config = dict(
    model='spectrogram enhancement model',
    dataset='chords played on synthesised instruments',
    train_examples=52083,
    gain_aug_db=6,
    n_mels=64,
    hop_length=160,
    input='log_mel',
    win_length=512,
    task='enhancement',
    loss='l1',
    arch='unet',
    norm='batchnorm',
    activation='silu',
    pixel_unshuffle=2,
    widths=[96, 96, 192, 384],
    blocks_per_level=2,
    block='plain',
    attention=False,
    upsampling='transposed_conv',
    init='torch_default',
    optimizer='muon',
    muon_scale='spectral',
    lr=0.018,
    momentum=0.95,
    nesterov=False,
    orthogonalizer='newton_schulz_5',
    adamw_lr_other_params=0.00081,
    grad_clip=1.0,
    steps=9300,
    batch_size=128,
    epochs=22.9,
    lr_schedule='wsd',
    decay_fraction=0.2,
    final_lr_fraction=0.05,
    warmup_steps=1860,
    weight_decay=0.01,
    adamw_weight_decay_other_params=0.01,
)
Rows from block 2, named by matrix and row number. Each number is 200 + 30 x the weight over its row's rms, rounded and kept within 0 to 999. All counts start at 0. After the name is the row's rms in percent of the matrix's.
# conv: 3x3 conv (model.enc.1.0.conv.weight, 96x96x3x3), inputs 80-95, a 3x3 kernel for each
conv.42,097,174,247,188,164,205,198,182,198,182,234,218,182,217,231,195,235,226,150,298,239,185,282,200,178,261,198,177,217,182,240,246,212,191,225,196,201,115,220,238,119,194,226,188,196,222,184,216,200,141,227,218,192,251,239,272,196,176,259,225,171,237,256,217,128,165,216,123,133,155,191,197,254,189,203,173,210,232,141,183,217,180,109,123,165,151,128,146,185,199,229,174,184,177,220,206,236,217,192,267,182,171,297,181,180,263,205,191,200,170,175,219,198,202,224,218,197,224,123,155,206,219,224,221,166,180,201,169,173,161,197,200,177,162,176,194,190,189,192,210,212,212,175,199,184
conv.43,100,158,165,183,152,175,184,202,218,187,168,211,169,191,191,218,225,240,247,244,229,243,157,183,190,198,195,224,183,180,216,91,179,221,211,225,252,201,191,162,233,188,189,191,161,158,195,191,194,229,199,167,227,227,210,253,211,201,163,191,211,186,196,221,211,224,229,229,181,180,173,167,113,191,210,200,174,196,230,149,198,231,170,179,207,127,177,180,180,195,196,254,192,147,236,207,196,148,165,210,196,166,171,203,190,213,192,183,231,215,183,188,178,213,223,167,202,225,203,184,189,247,203,221,163,195,208,208,192,216,167,214,211,158,162,184,208,208,218,146,178,205,154,203,210
conv.44,099,148,193,184,212,228,187,177,212,237,259,217,186,199,235,226,143,177,199,209,232,185,165,224,207,188,218,206,174,243,230,172,251,249,183,231,207,227,210,198,206,191,174,238,192,147,175,234,279,171,192,218,185,196,190,126,193,218,254,216,187,174,211,174,176,184,234,262,156,184,236,175,228,225,228,228,222,211,199,207,226,205,144,214,271,159,188,202,198,199,199,176,158,193,196,184,208,193,225,245,224,207,166,208,217,202,257,187,199,162,184,208,226,210,232,157,215,227,186,176,213,162,193,221,247,214,243,167,194,241,221,224,242,197,242,257,177,192,187,175,207,233,217,238,222
conv.45,111,170,186,207,234,189,180,185,213,194,121,242,250,138,221,259,131,196,204,216,205,188,172,204,207,188,165,191,147,204,196,172,224,206,194,204,185,240,231,206,202,172,188,248,227,168,223,258,250,196,175,223,236,214,208,207,193,183,190,180,194,256,204,221,228,154,180,298,194,169,198,198,222,168,187,223,177,213,228,217,208,198,160,186,214,211,232,249,167,202,235,282,183,167,236,220,210,233,195,164,207,147,221,236,157,194,205,158,179,272,175,170,234,177,164,254,206,198,265,169,164,306,197,171,229,175,173,191,186,198,179,208,201,188,190,219,177,195,192,211,205,186,184,186,197
conv.46,084,95,128,181,172,205,226,190,220,218,193,182,200,204,192,202,188,190,213,327,272,203,251,214,181,220,207,192,212,206,153,219,232,202,184,221,190,149,177,203,231,239,231,238,230,210,140,161,221,228,238,237,241,230,207,243,209,214,212,202,215,198,197,207,163,195,200,157,165,156,151,165,165,201,189,157,250,193,188,207,187,184,224,239,230,282,262,237,242,247,248,156,208,191,237,235,190,204,188,147,197,212,198,200,223,207,190,205,219,145,194,207,223,240,228,175,183,172,217,186,147,178,187,203,182,207,198,200,200,200,221,215,201,193,179,150,200,201,220,195,213,201,218,223,221
conv.47,088,236,247,252,186,212,191,196,242,228,237,223,225,204,170,194,186,212,192,231,177,157,182,193,178,226,192,165,187,207,204,224,246,199,168,195,151,183,211,196,183,210,191,202,222,212,147,137,137,216,187,224,177,233,219,188,166,129,178,230,206,241,205,141,177,217,224,180,210,189,219,231,230,208,200,218,188,195,224,150,195,167,179,195,275,191,164,187,180,191,191,160,199,190,207,222,215,189,185,154,209,208,209,201,209,199,187,165,201,138,158,167,159,238,249,205,210,220,152,233,204,228,227,185,208,159,195,178,170,167,197,192,217,201,206,249,204,213,234,178,210,222,192,211,213
conv.48,093,194,196,171,259,207,185,200,165,207,187,175,153,178,156,148,241,206,170,190,184,240,131,153,213,207,228,235,241,213,175,231,207,165,226,192,148,251,240,198,176,219,212,179,187,254,149,210,183,198,190,187,194,202,214,178,223,195,177,184,163,246,237,210,246,181,195,250,236,224,158,161,197,192,217,201,225,180,195,228,165,150,215,232,233,191,179,236,167,154,216,165,227,191,184,207,180,192,213,224,233,142,138,215,210,170,210,143,171,191,216,196,230,174,181,239,210,237,236,213,168,202,260,223,220,241,217,229,222,175,205,179,199,204,231,229,224,172,152,200,192,187,253,213,231
conv.49,091,184,194,175,221,236,220,206,207,209,113,139,157,163,175,159,194,198,209,219,208,239,267,224,200,204,205,190,165,197,173,194,215,186,171,208,201,214,192,144,144,173,187,200,213,187,154,158,113,202,232,197,180,198,204,165,217,211,269,251,247,184,183,188,271,235,243,157,142,189,246,189,183,179,199,197,191,219,258,198,197,215,227,207,165,238,235,201,229,231,199,262,248,239,221,209,197,194,200,191,213,208,183,142,167,143,205,194,218,211,222,244,242,210,216,186,182,187,184,186,230,180,208,246,243,221,242,234,232,256,191,187,207,201,176,199,234,218,204,203,195,217,189,171,207
conv.50,102,176,227,197,160,215,225,165,186,194,205,239,207,147,223,198,101,163,189,238,147,164,224,199,180,225,196,166,191,189,229,221,210,260,208,207,180,214,241,204,156,211,203,232,236,216,179,243,236,160,214,218,212,239,259,179,228,207,233,268,219,179,213,177,242,202,215,221,161,184,207,179,210,174,221,224,153,226,236,229,215,205,204,204,220,187,224,243,240,230,209,223,199,181,200,192,220,225,205,177,257,229,194,201,188,179,201,204,179,191,231,212,169,227,218,233,256,249,235,181,181,241,188,183,223,178,184,170,159,186,189,184,196,222,194,225,189,227,218,143,198,176,194,215,205
conv.51,103,230,216,213,193,185,163,213,191,193,194,238,186,205,185,160,155,179,154,176,172,222,199,224,242,205,220,206,232,186,225,225,193,229,214,221,223,236,240,225,195,180,206,227,207,229,176,231,181,249,245,186,144,208,210,235,236,184,176,218,172,217,263,241,253,172,180,209,180,190,220,181,206,206,213,189,184,194,228,181,194,178,256,250,234,240,227,198,180,204,230,228,143,195,200,183,247,258,207,215,156,130,140,216,187,160,212,211,182,220,235,185,187,235,203,221,254,237,135,135,186,240,229,232,241,204,218,233,213,222,210,232,214,186,174,176,189,257,186,196,219,191,200,214,178
conv.52,105,223,172,163,193,197,198,220,215,220,219,175,289,187,172,209,175,224,201,172,194,264,199,158,219,192,194,223,177,203,184,169,217,193,202,238,221,222,149,68,160,174,166,198,196,199,198,201,178,217,230,207,171,217,174,202,171,187,211,200,219,160,213,236,247,281,181,180,230,179,256,190,146,241,186,204,193,223,201,187,236,211,270,293,176,190,222,182,258,231,192,194,284,139,157,230,207,195,202,222,186,199,239,208,216,210,219,184,157,203,197,182,181,215,221,219,224,229,214,223,177,157,206,185,251,215,184,222,224,246,197,169,185,226,200,208,243,183,238,185,181,172,195,203,199
conv.53,097,177,195,165,218,218,194,190,175,185,211,191,171,153,177,180,214,205,206,177,175,277,195,177,211,150,180,226,183,201,190,154,184,167,188,202,176,201,258,207,205,242,213,237,193,165,144,164,191,161,182,202,227,199,238,160,189,238,169,183,163,126,186,218,250,240,170,246,213,224,223,210,172,196,187,173,180,212,205,200,198,188,149,107,161,179,168,209,239,185,199,185,241,183,245,208,177,200,192,211,149,220,171,169,190,149,182,183,137,200,204,204,156,147,189,132,199,228,172,177,201,187,190,188,262,245,222,226,183,184,197,176,206,193,206,196,159,190,197,151,188,212,149,194,208
conv.54,105,220,188,158,245,239,194,190,169,193,174,183,189,196,181,161,191,261,194,177,206,164,160,181,167,220,225,188,197,171,197,224,150,184,179,160,237,217,195,166,264,190,215,199,174,186,144,209,200,195,205,222,151,230,222,171,215,166,230,210,206,221,245,184,154,184,214,175,213,243,224,192,235,179,177,222,198,176,177,198,232,200,141,174,197,179,187,187,237,191,197,262,197,214,234,174,201,277,153,202,280,198,207,210,177,150,175,136,226,217,185,190,206,197,213,202,180,171,230,219,233,200,199,244,171,142,224,147,152,179,183,234,252,207,232,232,233,192,200,196,232,218,160,232,211
conv.55,107,191,221,239,150,145,152,179,173,210,193,192,171,183,203,205,201,197,201,219,191,212,220,215,218,198,231,214,202,188,169,142,151,179,190,213,208,205,216,237,145,197,159,194,210,227,208,167,143,225,227,218,185,168,215,212,188,199,142,193,207,193,196,213,148,174,177,225,224,197,250,212,181,251,240,190,137,181,196,181,166,205,259,197,179,125,172,148,204,212,233,135,170,176,227,228,228,186,194,226,173,211,185,206,203,209,192,207,217,197,193,209,174,161,190,225,204,204,233,214,239,253,234,208,237,232,195,219,212,188,213,192,162,227,224,186,211,235,227,186,183,160,184,192,152
conv.56,117,232,148,177,192,199,178,187,207,210,161,96,255,206,224,185,170,235,191,153,254,209,208,224,182,196,166,163,185,234,212,192,219,203,195,190,210,211,142,176,210,171,198,189,217,193,259,146,175,177,228,203,171,210,222,209,163,238,204,186,203,201,189,206,218,334,138,219,169,210,200,146,179,203,124,230,188,257,189,175,227,191,239,244,202,198,237,205,206,195,190,182,181,248,203,161,211,216,168,197,175,243,158,224,195,203,228,176,214,196,202,171,185,213,206,211,202,217,203,269,198,210,162,181,211,168,190,259,174,210,163,202,209,200,211,204,221,188,210,221,228,219,187,207,190
conv.57,087,187,228,263,178,221,237,170,241,255,187,171,210,131,130,171,155,152,171,178,165,188,162,160,173,250,186,145,135,200,231,141,206,201,221,262,219,239,217,190,301,278,230,186,238,230,184,199,207,255,191,201,207,193,183,206,191,237,169,147,180,180,174,174,261,195,182,301,238,192,199,217,253,180,170,179,271,221,193,202,185,178,173,180,174,237,218,209,216,222,199,235,270,200,223,251,204,192,217,171,192,230,199,171,247,216,214,256,202,167,224,233,170,234,251,191,227,236,264,247,236,211,241,229,238,226,210,183,210,231,207,186,195,213,190,214,185,181,232,177,191,205,208,166,184
conv.58,105,253,236,179,204,196,210,190,193,180,159,191,197,176,209,211,219,203,199,164,226,249,179,190,218,245,248,246,178,249,177,179,249,192,146,208,200,239,209,179,222,210,167,175,207,206,162,190,238,181,198,187,175,155,131,158,196,265,212,211,251,211,189,186,286,230,215,219,197,149,213,236,194,138,175,203,208,192,197,180,170,176,172,261,274,232,218,182,158,176,162,203,209,175,178,224,170,212,254,265,235,251,159,200,238,214,135,193,208,217,170,250,234,189,251,183,153,223,246,182,178,216,204,206,176,211,205,214,192,207,196,175,176,233,219,216,190,190,239,196,182,208,182,180,191
conv.59,103,180,202,214,192,197,197,223,220,198,209,236,197,207,181,209,238,200,206,210,224,177,186,190,186,236,214,222,206,183,205,219,256,254,169,200,194,134,203,222,201,169,186,236,239,208,202,196,205,151,166,204,207,194,197,201,203,156,146,182,260,221,208,215,254,186,235,174,159,143,202,220,200,206,221,226,242,177,227,196,187,209,233,203,232,162,186,204,185,230,236,189,196,204,242,189,141,200,211,219,177,187,222,259,226,203,141,193,208,190,132,160,207,213,226,195,218,215,166,161,178,221,175,203,154,205,184,217,222,160,200,166,190,232,212,205,185,172,173,245,233,212,163,178,204
conv.60,073,204,213,181,205,244,222,227,255,243,190,164,218,211,218,198,150,182,184,173,181,160,184,145,190,175,131,151,200,215,193,227,238,183,167,209,191,175,197,161,186,216,185,235,251,234,156,175,222,181,208,192,177,211,211,217,192,225,197,146,168,191,170,157,233,172,148,139,185,175,271,235,205,209,201,201,251,230,230,162,164,166,130,144,185,196,183,153,192,181,170,233,241,215,256,209,194,199,200,173,251,258,210,215,261,183,295,275,219,205,213,188,228,220,212,199,203,213,215,221,196,167,191,209,260,236,223,161,146,156,199,165,175,190,167,193,163,148,165,171,190,185,131,161,187
conv.61,085,198,213,201,200,182,200,222,222,217,248,242,221,202,192,219,219,215,228,248,196,179,120,167,233,224,205,170,213,205,226,177,228,232,171,199,190,162,181,226,217,186,148,192,203,212,179,237,218,179,201,135,196,195,179,177,191,221,178,183,153,212,145,139,180,198,194,325,259,181,237,238,222,147,170,204,211,205,192,226,214,232,250,219,192,219,216,160,196,186,185,173,182,194,202,209,198,177,166,155,202,200,163,195,178,182,210,242,230,193,180,229,197,183,163,184,173,187,204,208,172,257,229,197,175,211,195,172,175,190,239,246,247,246,211,195,204,214,229,180,170,192,151,151,191
conv.62,115,178,153,152,179,191,213,237,209,221,215,204,221,207,182,204,81,167,174,266,216,202,192,198,197,140,172,160,200,165,171,218,198,201,252,200,187,182,203,232,176,199,222,244,217,246,187,194,195,246,229,236,223,209,187,238,177,160,261,205,192,184,159,144,153,223,184,152,235,198,264,225,181,166,223,201,202,207,202,153,211,172,175,173,139,208,182,135,246,225,239,231,169,158,275,204,167,213,194,222,202,173,187,115,203,265,214,208,227,206,177,190,238,166,162,264,214,188,225,191,189,213,190,170,266,190,171,242,202,154,224,202,164,174,176,116,201,178,190,177,223,232,149,177,184
conv.63,096,203,213,240,163,161,162,162,175,173,170,213,207,201,155,160,203,199,159,201,221,255,187,214,198,167,178,214,136,182,197,206,192,180,186,193,166,212,180,189,196,208,239,215,209,189,186,189,120,172,150,150,227,201,228,154,141,203,236,193,197,194,176,198,293,265,247,245,235,228,205,212,212,194,172,167,209,194,231,209,213,225,179,122,112,187,191,150,196,210,210,175,176,225,220,245,225,200,194,178,207,235,201,235,191,196,205,212,219,203,141,193,182,158,239,170,170,212,243,170,236,179,181,236,192,161,240,219,242,214,179,200,195,175,186,223,232,198,219,218,143,175,181,194,212
conv.64,134,192,228,238,250,202,132,217,197,192,219,190,185,175,129,226,190,180,210,228,182,177,125,253,225,194,201,210,209,214,194,200,183,225,186,196,204,161,205,249,192,190,226,242,209,179,169,227,207,243,109,224,207,178,221,240,184,167,131,154,304,212,149,234,138,193,240,242,259,165,200,218,204,193,221,202,214,114,210,211,195,168,177,219,220,252,264,141,200,200,177,146,199,268,237,264,143,187,214,199,198,218,229,192,214,245,152,224,252,128,178,219,195,215,242,165,220,197,218,217,227,219,233,177,207,199,225,189,223,189,254,199,138,206,200,179,196,169,196,184,179,252,202,196,205
conv.65,086,155,190,228,117,185,191,148,195,208,213,224,242,222,215,250,229,227,254,215,206,224,237,223,241,208,206,207,232,205,230,183,189,238,166,198,226,224,238,219,194,200,128,202,222,162,220,224,180,167,186,148,215,232,200,242,220,225,215,212,213,245,224,228,141,137,148,202,180,171,226,169,165,205,181,196,183,188,202,226,200,206,149,217,237,100,180,205,182,197,214,184,161,218,148,148,192,161,164,202,146,179,190,153,194,207,106,173,190,223,222,182,149,201,201,163,180,178,150,196,200,172,188,197,146,172,201,196,185,178,232,203,178,226,198,158,162,201,178,207,208,195,180,201,198
conv.66,114,195,205,219,198,182,199,187,201,203,264,245,208,160,140,165,234,173,177,237,222,211,212,163,188,203,193,197,172,171,166,259,239,215,201,191,203,141,194,227,228,256,202,176,181,190,177,220,225,253,251,229,254,205,165,168,195,215,253,233,247,222,218,240,198,191,239,197,194,142,171,187,184,214,189,215,172,183,186,199,157,227,165,177,200,189,158,187,202,226,194,178,191,221,263,267,220,232,220,216,225,200,194,144,196,186,160,222,203,198,200,210,231,211,227,222,181,186,232,222,195,155,205,193,169,208,240,230,243,247,194,184,196,216,192,209,234,181,163,175,181,224,193,179,214
conv.67,121,208,200,201,194,175,221,163,183,208,216,184,192,221,255,150,182,225,199,167,200,233,275,202,157,154,224,202,226,208,182,154,220,232,206,203,201,214,161,164,111,248,258,226,192,214,233,169,217,80,242,266,195,204,200,199,169,189,254,255,155,176,187,210,237,240,184,190,152,229,290,210,198,233,169,175,160,260,216,190,174,203,190,225,240,155,169,213,233,191,211,203,231,205,190,172,254,222,184,205,226,203,158,223,181,182,210,214,203,217,168,160,225,208,188,190,176,187,213,217,208,228,205,214,194,171,207,187,156,188,233,204,239,157,190,203,194,201,177,234,203,163,173,214,192
conv.68,105,170,208,194,225,232,227,234,229,207,191,179,182,291,233,231,194,216,220,239,203,216,316,237,218,172,208,176,209,194,188,205,209,219,221,232,187,210,224,199,128,164,165,159,198,193,149,172,198,152,178,146,175,214,192,179,194,213,213,174,176,251,221,202,196,179,203,181,229,242,204,174,177,200,207,201,155,207,229,197,215,224,202,208,183,125,178,168,173,219,187,209,190,165,199,205,190,197,159,183,188,187,199,219,203,234,169,185,222,192,206,197,190,199,233,217,209,217,202,220,202,166,210,228,174,204,226,200,199,189,213,205,227,216,207,186,203,218,200,261,238,221,166,177,182
conv.69,085,207,222,200,187,168,187,177,175,172,190,202,183,170,201,195,163,180,175,164,169,184,179,210,256,175,119,203,171,216,195,151,159,175,150,139,147,217,250,211,262,232,211,195,169,192,190,196,234,234,226,250,205,222,222,187,213,238,179,188,202,163,165,143,179,147,145,224,216,173,243,275,231,205,218,233,198,162,160,231,212,204,140,148,168,138,160,187,180,177,208,232,236,183,239,225,137,172,173,167,228,183,149,210,200,191,207,211,206,180,207,194,212,211,163,173,184,194,238,189,193,229,196,193,203,194,205,175,193,209,198,203,202,210,190,216,214,209,220,170,182,185,157,151,142
conv.70,109,218,181,182,213,217,186,190,200,192,182,239,177,281,233,200,249,165,194,204,181,160,202,211,198,196,179,217,185,153,181,230,153,167,222,193,179,205,171,217,194,157,232,145,169,159,163,213,234,234,252,226,210,173,163,202,231,210,202,183,154,214,215,212,229,218,220,229,205,249,140,180,178,171,262,220,198,172,188,243,197,222,236,183,192,205,176,181,176,199,210,210,131,242,199,212,190,164,195,143,200,220,188,254,241,201,174,170,197,220,245,207,164,205,173,116,187,167,216,173,181,150,144,200,167,228,225,171,195,201,152,253,202,194,207,209,202,250,170,236,211,168,205,210,204
conv.71,103,252,249,264,212,215,206,214,214,209,130,166,190,197,209,198,183,186,179,230,207,192,204,201,223,169,177,201,258,209,211,225,206,194,182,185,199,232,216,208,233,228,222,202,206,208,220,227,220,165,192,175,175,195,208,243,255,179,205,233,203,190,189,158,129,131,162,196,207,225,266,229,226,212,230,207,180,215,189,213,209,178,233,227,221,180,190,236,254,235,230,186,184,150,244,230,232,190,164,146,150,140,162,239,221,223,197,173,166,238,261,214,172,216,199,165,177,119,226,238,236,208,201,203,209,185,174,199,213,228,160,187,212,188,205,202,186,214,193,229,232,197,209,209,172
conv.72,096,177,159,164,187,200,214,195,202,231,158,188,197,193,167,150,187,220,202,159,204,194,201,169,158,239,212,195,213,175,124,221,207,138,251,251,213,235,199,214,187,200,236,164,159,182,261,230,220,172,173,162,163,185,181,223,242,232,201,186,157,235,225,178,224,190,175,170,175,215,109,115,176,190,219,178,215,220,189,241,257,232,218,218,152,189,216,198,197,187,153,137,167,184,207,211,190,233,199,161,148,142,153,186,172,124,276,319,298,204,228,218,188,206,196,193,235,220,183,172,208,224,226,222,225,217,207,211,251,205,207,220,222,191,176,178,153,189,194,173,219,184,213,244,240
conv.73,078,221,182,183,206,193,206,222,230,252,235,198,158,224,201,171,243,215,184,203,192,186,255,194,168,188,185,167,184,167,166,170,151,169,163,163,175,206,215,266,190,169,193,170,156,171,259,201,247,201,214,233,212,208,236,217,201,161,224,197,131,240,226,144,213,227,281,230,224,288,203,200,250,176,199,200,180,178,177,211,206,224,219,243,229,223,248,221,239,278,228,203,230,160,183,206,142,219,195,178,203,145,132,232,145,163,168,134,224,255,213,257,211,210,195,187,199,204,197,198,224,169,201,222,178,187,215,196,236,250,210,228,244,231,226,237,240,213,226,251,227,234,242,239,221
conv.74,108,193,212,183,190,224,242,185,215,224,222,164,148,229,223,203,247,186,184,199,210,222,137,244,264,161,194,216,205,222,228,204,226,191,206,261,203,191,202,207,208,207,236,168,194,219,187,175,141,265,211,166,177,177,155,170,208,205,153,197,179,193,235,216,163,165,203,272,197,220,211,161,164,192,202,205,221,194,181,196,171,180,192,207,158,196,218,183,227,222,173,207,205,211,192,190,214,96,201,223,215,181,241,176,191,257,238,167,230,195,189,184,239,206,157,194,200,201,182,196,194,129,160,182,220,227,231,214,191,176,179,194,188,223,208,193,243,177,171,180,194,226,189,129,144
conv.75,085,253,200,178,150,169,157,180,213,206,166,170,192,166,209,202,214,218,189,135,180,194,237,242,232,226,229,198,202,141,137,181,139,135,200,159,154,189,211,214,190,198,175,193,223,216,220,187,180,227,205,185,173,152,162,192,162,134,214,199,207,244,181,203,250,206,215,221,229,258,195,234,228,242,230,224,163,188,185,182,170,172,190,148,116,156,185,165,175,189,144,190,219,230,155,144,180,207,172,162,186,149,215,204,133,176,179,164,228,175,138,154,234,181,189,212,213,230,224,201,234,220,187,213,204,187,228,172,191,161,203,224,209,213,225,188,184,134,135,208,203,220,179,181,182
conv.76,105,227,258,234,142,196,219,168,194,203,222,186,190,125,217,231,185,222,207,160,175,191,251,261,228,222,249,218,184,213,188,186,172,197,185,210,218,251,306,236,197,186,155,152,170,176,285,226,215,188,153,180,157,148,161,195,194,188,189,173,196,165,186,199,141,197,212,214,146,153,199,215,231,185,185,189,168,208,191,215,224,224,158,227,246,251,165,153,148,153,165,188,219,193,293,226,175,199,215,250,195,195,187,158,171,222,236,180,210,218,216,237,172,177,198,209,189,222,142,183,188,193,157,205,230,192,205,230,177,172,222,203,192,225,227,204,195,174,219,143,233,259,193,200,215
conv.77,083,138,145,131,165,177,187,217,204,216,190,170,200,206,209,205,265,247,257,233,245,231,225,242,226,264,219,148,209,186,203,175,182,179,221,189,209,199,244,135,217,264,193,137,178,174,211,228,231,204,196,196,230,201,200,168,174,206,138,191,186,226,233,226,194,233,233,188,198,221,79,182,221,206,201,199,162,192,203,182,211,229,224,218,210,185,183,166,241,243,201,188,182,161,170,216,164,125,162,195,145,209,210,147,184,179,146,167,155,164,197,216,177,205,248,194,230,217,153,202,163,181,201,218,239,246,234,229,206,216,182,189,203,200,203,210,152,191,232,164,201,219,203,239,224
conv.78,086,208,222,214,201,211,202,201,201,194,212,237,223,235,247,219,231,251,216,181,177,170,201,160,183,224,196,162,152,167,148,170,196,162,144,162,151,220,219,263,232,212,234,184,166,229,267,239,235,243,221,198,164,191,194,194,177,174,203,187,177,200,185,169,208,214,216,196,231,205,289,250,270,177,182,171,170,188,166,157,183,196,245,194,144,189,175,159,138,164,181,227,216,200,170,160,139,167,162,206,217,238,242,191,223,205,173,185,158,143,146,166,194,176,184,131,146,158,202,197,184,177,185,191,183,172,182,180,166,175,208,173,185,216,220,240,183,182,204,220,197,216,215,209,206
conv.79,108,225,195,180,195,185,182,173,201,199,139,144,192,190,215,231,293,223,183,200,213,241,179,169,241,231,162,170,194,186,203,204,195,221,170,183,222,272,245,186,241,188,144,169,235,246,200,181,171,239,215,179,169,223,210,133,180,228,200,189,221,204,188,159,253,195,124,268,252,168,126,227,231,178,202,203,239,197,185,227,203,200,243,236,206,243,192,200,151,181,221,240,257,234,143,196,212,111,133,228,196,149,204,161,161,190,181,193,202,229,225,229,190,184,169,155,205,209,287,230,202,177,171,203,155,203,218,245,218,197,185,206,196,185,213,204,177,207,203,178,222,227,216,198,139
conv.80,110,193,214,211,206,245,215,234,243,229,170,184,213,159,184,171,72,170,231,225,185,210,207,149,140,166,202,204,174,185,195,141,179,220,233,241,247,209,211,189,198,225,253,228,174,136,191,199,211,201,218,200,192,211,187,237,213,190,185,149,156,161,210,233,230,238,252,133,167,234,249,137,179,231,216,187,181,236,176,174,209,217,210,150,150,184,169,213,277,277,255,201,213,179,150,163,233,266,173,127,181,239,222,194,248,198,201,205,247,230,178,168,226,215,208,274,187,184,162,194,212,229,196,199,247,202,217,190,190,203,193,214,183,206,174,206,205,188,186,207,159,137,234,229,256
conv.81,106,244,191,193,231,217,246,206,194,201,164,163,170,236,254,242,185,169,218,188,157,194,288,230,180,157,195,216,157,180,188,256,225,250,231,189,233,223,202,180,236,230,274,188,179,207,218,234,197,149,209,198,186,202,212,199,214,206,253,253,171,152,193,198,180,249,180,150,186,245,205,226,173,191,231,207,193,220,186,167,181,206,197,207,166,291,271,241,166,187,185,173,197,269,197,119,114,247,268,230,208,151,142,178,182,220,210,177,183,196,226,212,251,268,213,164,219,206,217,225,198,148,152,150,212,201,186,188,167,219,193,192,214,206,239,206,174,206,200,197,236,219,207,206,185
conv.82,108,166,191,211,230,234,238,219,204,211,207,195,177,240,186,183,216,163,154,239,206,199,224,183,145,223,200,195,224,208,264,215,214,225,201,163,152,199,215,206,192,218,244,193,194,238,183,230,226,152,202,242,151,160,193,168,175,165,233,199,238,277,181,206,150,145,170,135,129,177,250,229,244,170,183,179,244,238,237,217,176,155,189,214,230,136,191,217,129,155,156,210,201,190,214,208,169,247,235,197,242,233,242,243,206,209,142,191,169,178,189,205,233,239,236,211,211,199,215,202,214,239,219,230,162,197,194,172,206,179,159,187,176,181,208,192,211,188,164,286,226,234,208,166,179
conv.83,103,168,154,199,188,207,206,211,211,231,164,177,184,186,203,195,188,192,196,241,248,214,83,130,165,185,203,181,155,172,172,177,199,185,224,192,168,213,208,256,234,199,174,177,164,164,165,176,170,217,240,230,209,193,211,234,224,217,68,147,162,232,206,206,198,220,221,299,269,257,196,174,183,189,189,215,265,242,213,177,212,187,199,207,200,182,150,121,183,191,208,227,168,217,187,186,226,205,191,198,170,205,175,220,218,187,199,197,153,191,191,192,163,184,194,216,187,176,220,213,225,292,226,226,215,211,212,221,200,212,203,242,242,165,192,203,165,186,190,179,183,178,233,222,184
conv.84,105,200,212,224,157,129,129,200,188,189,142,158,160,213,185,202,227,179,222,254,215,186,169,183,196,191,224,234,270,203,207,205,196,184,173,152,116,208,223,257,142,189,201,191,180,195,140,218,174,181,220,222,239,220,245,145,228,196,204,234,198,162,192,203,171,172,204,256,246,208,191,184,146,187,223,236,279,233,229,208,148,136,262,245,217,213,217,215,162,157,127,180,171,183,211,235,215,164,233,146,191,201,234,144,159,169,200,163,171,209,216,205,234,237,222,211,184,182,200,212,183,199,215,220,229,211,184,194,204,181,260,239,201,201,219,154,202,200,170,200,176,188,261,195,218
conv.85,133,194,239,175,170,212,190,223,190,216,206,246,138,186,216,179,204,205,210,211,128,238,188,195,212,179,208,176,231,166,208,189,212,223,224,204,206,211,201,225,225,192,162,176,206,226,221,274,112,206,244,167,220,153,250,198,158,168,191,240,172,213,195,218,136,201,225,213,189,242,222,198,172,221,250,144,161,209,227,190,212,214,193,207,189,136,218,255,213,192,217,232,167,277,245,145,186,186,213,175,224,164,185,216,115,227,226,199,182,190,243,180,185,192,200,208,197,228,210,181,232,205,180,183,192,177,172,168,214,221,185,186,232,185,212,211,178,231,184,161,194,230,193,218,216
conv.86,083,209,225,190,197,206,187,199,226,206,217,215,205,208,173,171,218,178,168,199,157,225,241,209,233,193,144,166,185,175,184,235,218,220,217,198,200,193,238,238,173,201,179,205,278,243,193,193,174,171,158,198,191,184,212,232,163,234,207,172,215,202,169,210,198,212,216,196,148,128,185,176,219,168,169,153,174,198,169,216,196,197,198,208,153,151,167,171,156,152,164,180,217,206,199,259,243,201,210,194,163,244,239,215,248,208,135,224,171,227,207,184,186,192,204,149,162,188,212,220,210,233,233,231,136,183,215,207,184,194,202,164,189,212,175,183,227,207,191,192,173,166,179,174,183
conv.87,093,177,205,237,194,199,226,199,204,193,199,213,160,186,184,173,260,202,203,234,214,166,156,196,146,203,192,169,175,151,171,208,174,185,205,182,163,206,211,254,172,192,211,183,187,172,197,203,226,183,185,209,207,198,193,212,219,245,145,153,162,203,186,197,237,197,211,234,180,208,227,224,247,208,206,199,165,175,159,255,212,211,218,198,202,145,169,172,178,171,185,258,201,223,194,192,185,208,211,184,203,179,242,260,225,271,249,217,197,193,195,200,156,182,169,174,198,200,240,190,210,220,217,235,166,191,189,208,193,176,146,204,190,203,215,219,210,230,203,185,187,188,195,194,199
conv.88,112,171,245,220,178,226,211,182,224,196,256,181,206,190,173,192,215,221,227,279,202,192,227,170,176,250,212,189,233,197,193,190,175,210,179,180,180,157,207,161,208,254,200,145,180,168,168,178,206,146,177,221,167,188,187,183,213,200,121,202,209,223,235,206,182,214,198,257,213,188,221,202,191,182,207,201,191,239,235,196,227,217,151,231,205,216,278,287,181,190,173,193,229,203,115,204,192,190,219,253,246,163,199,318,159,186,222,137,172,150,240,198,168,249,218,165,223,214,159,209,203,261,256,224,185,212,207,221,241,205,213,219,207,204,196,232,175,208,206,198,226,205,176,228,223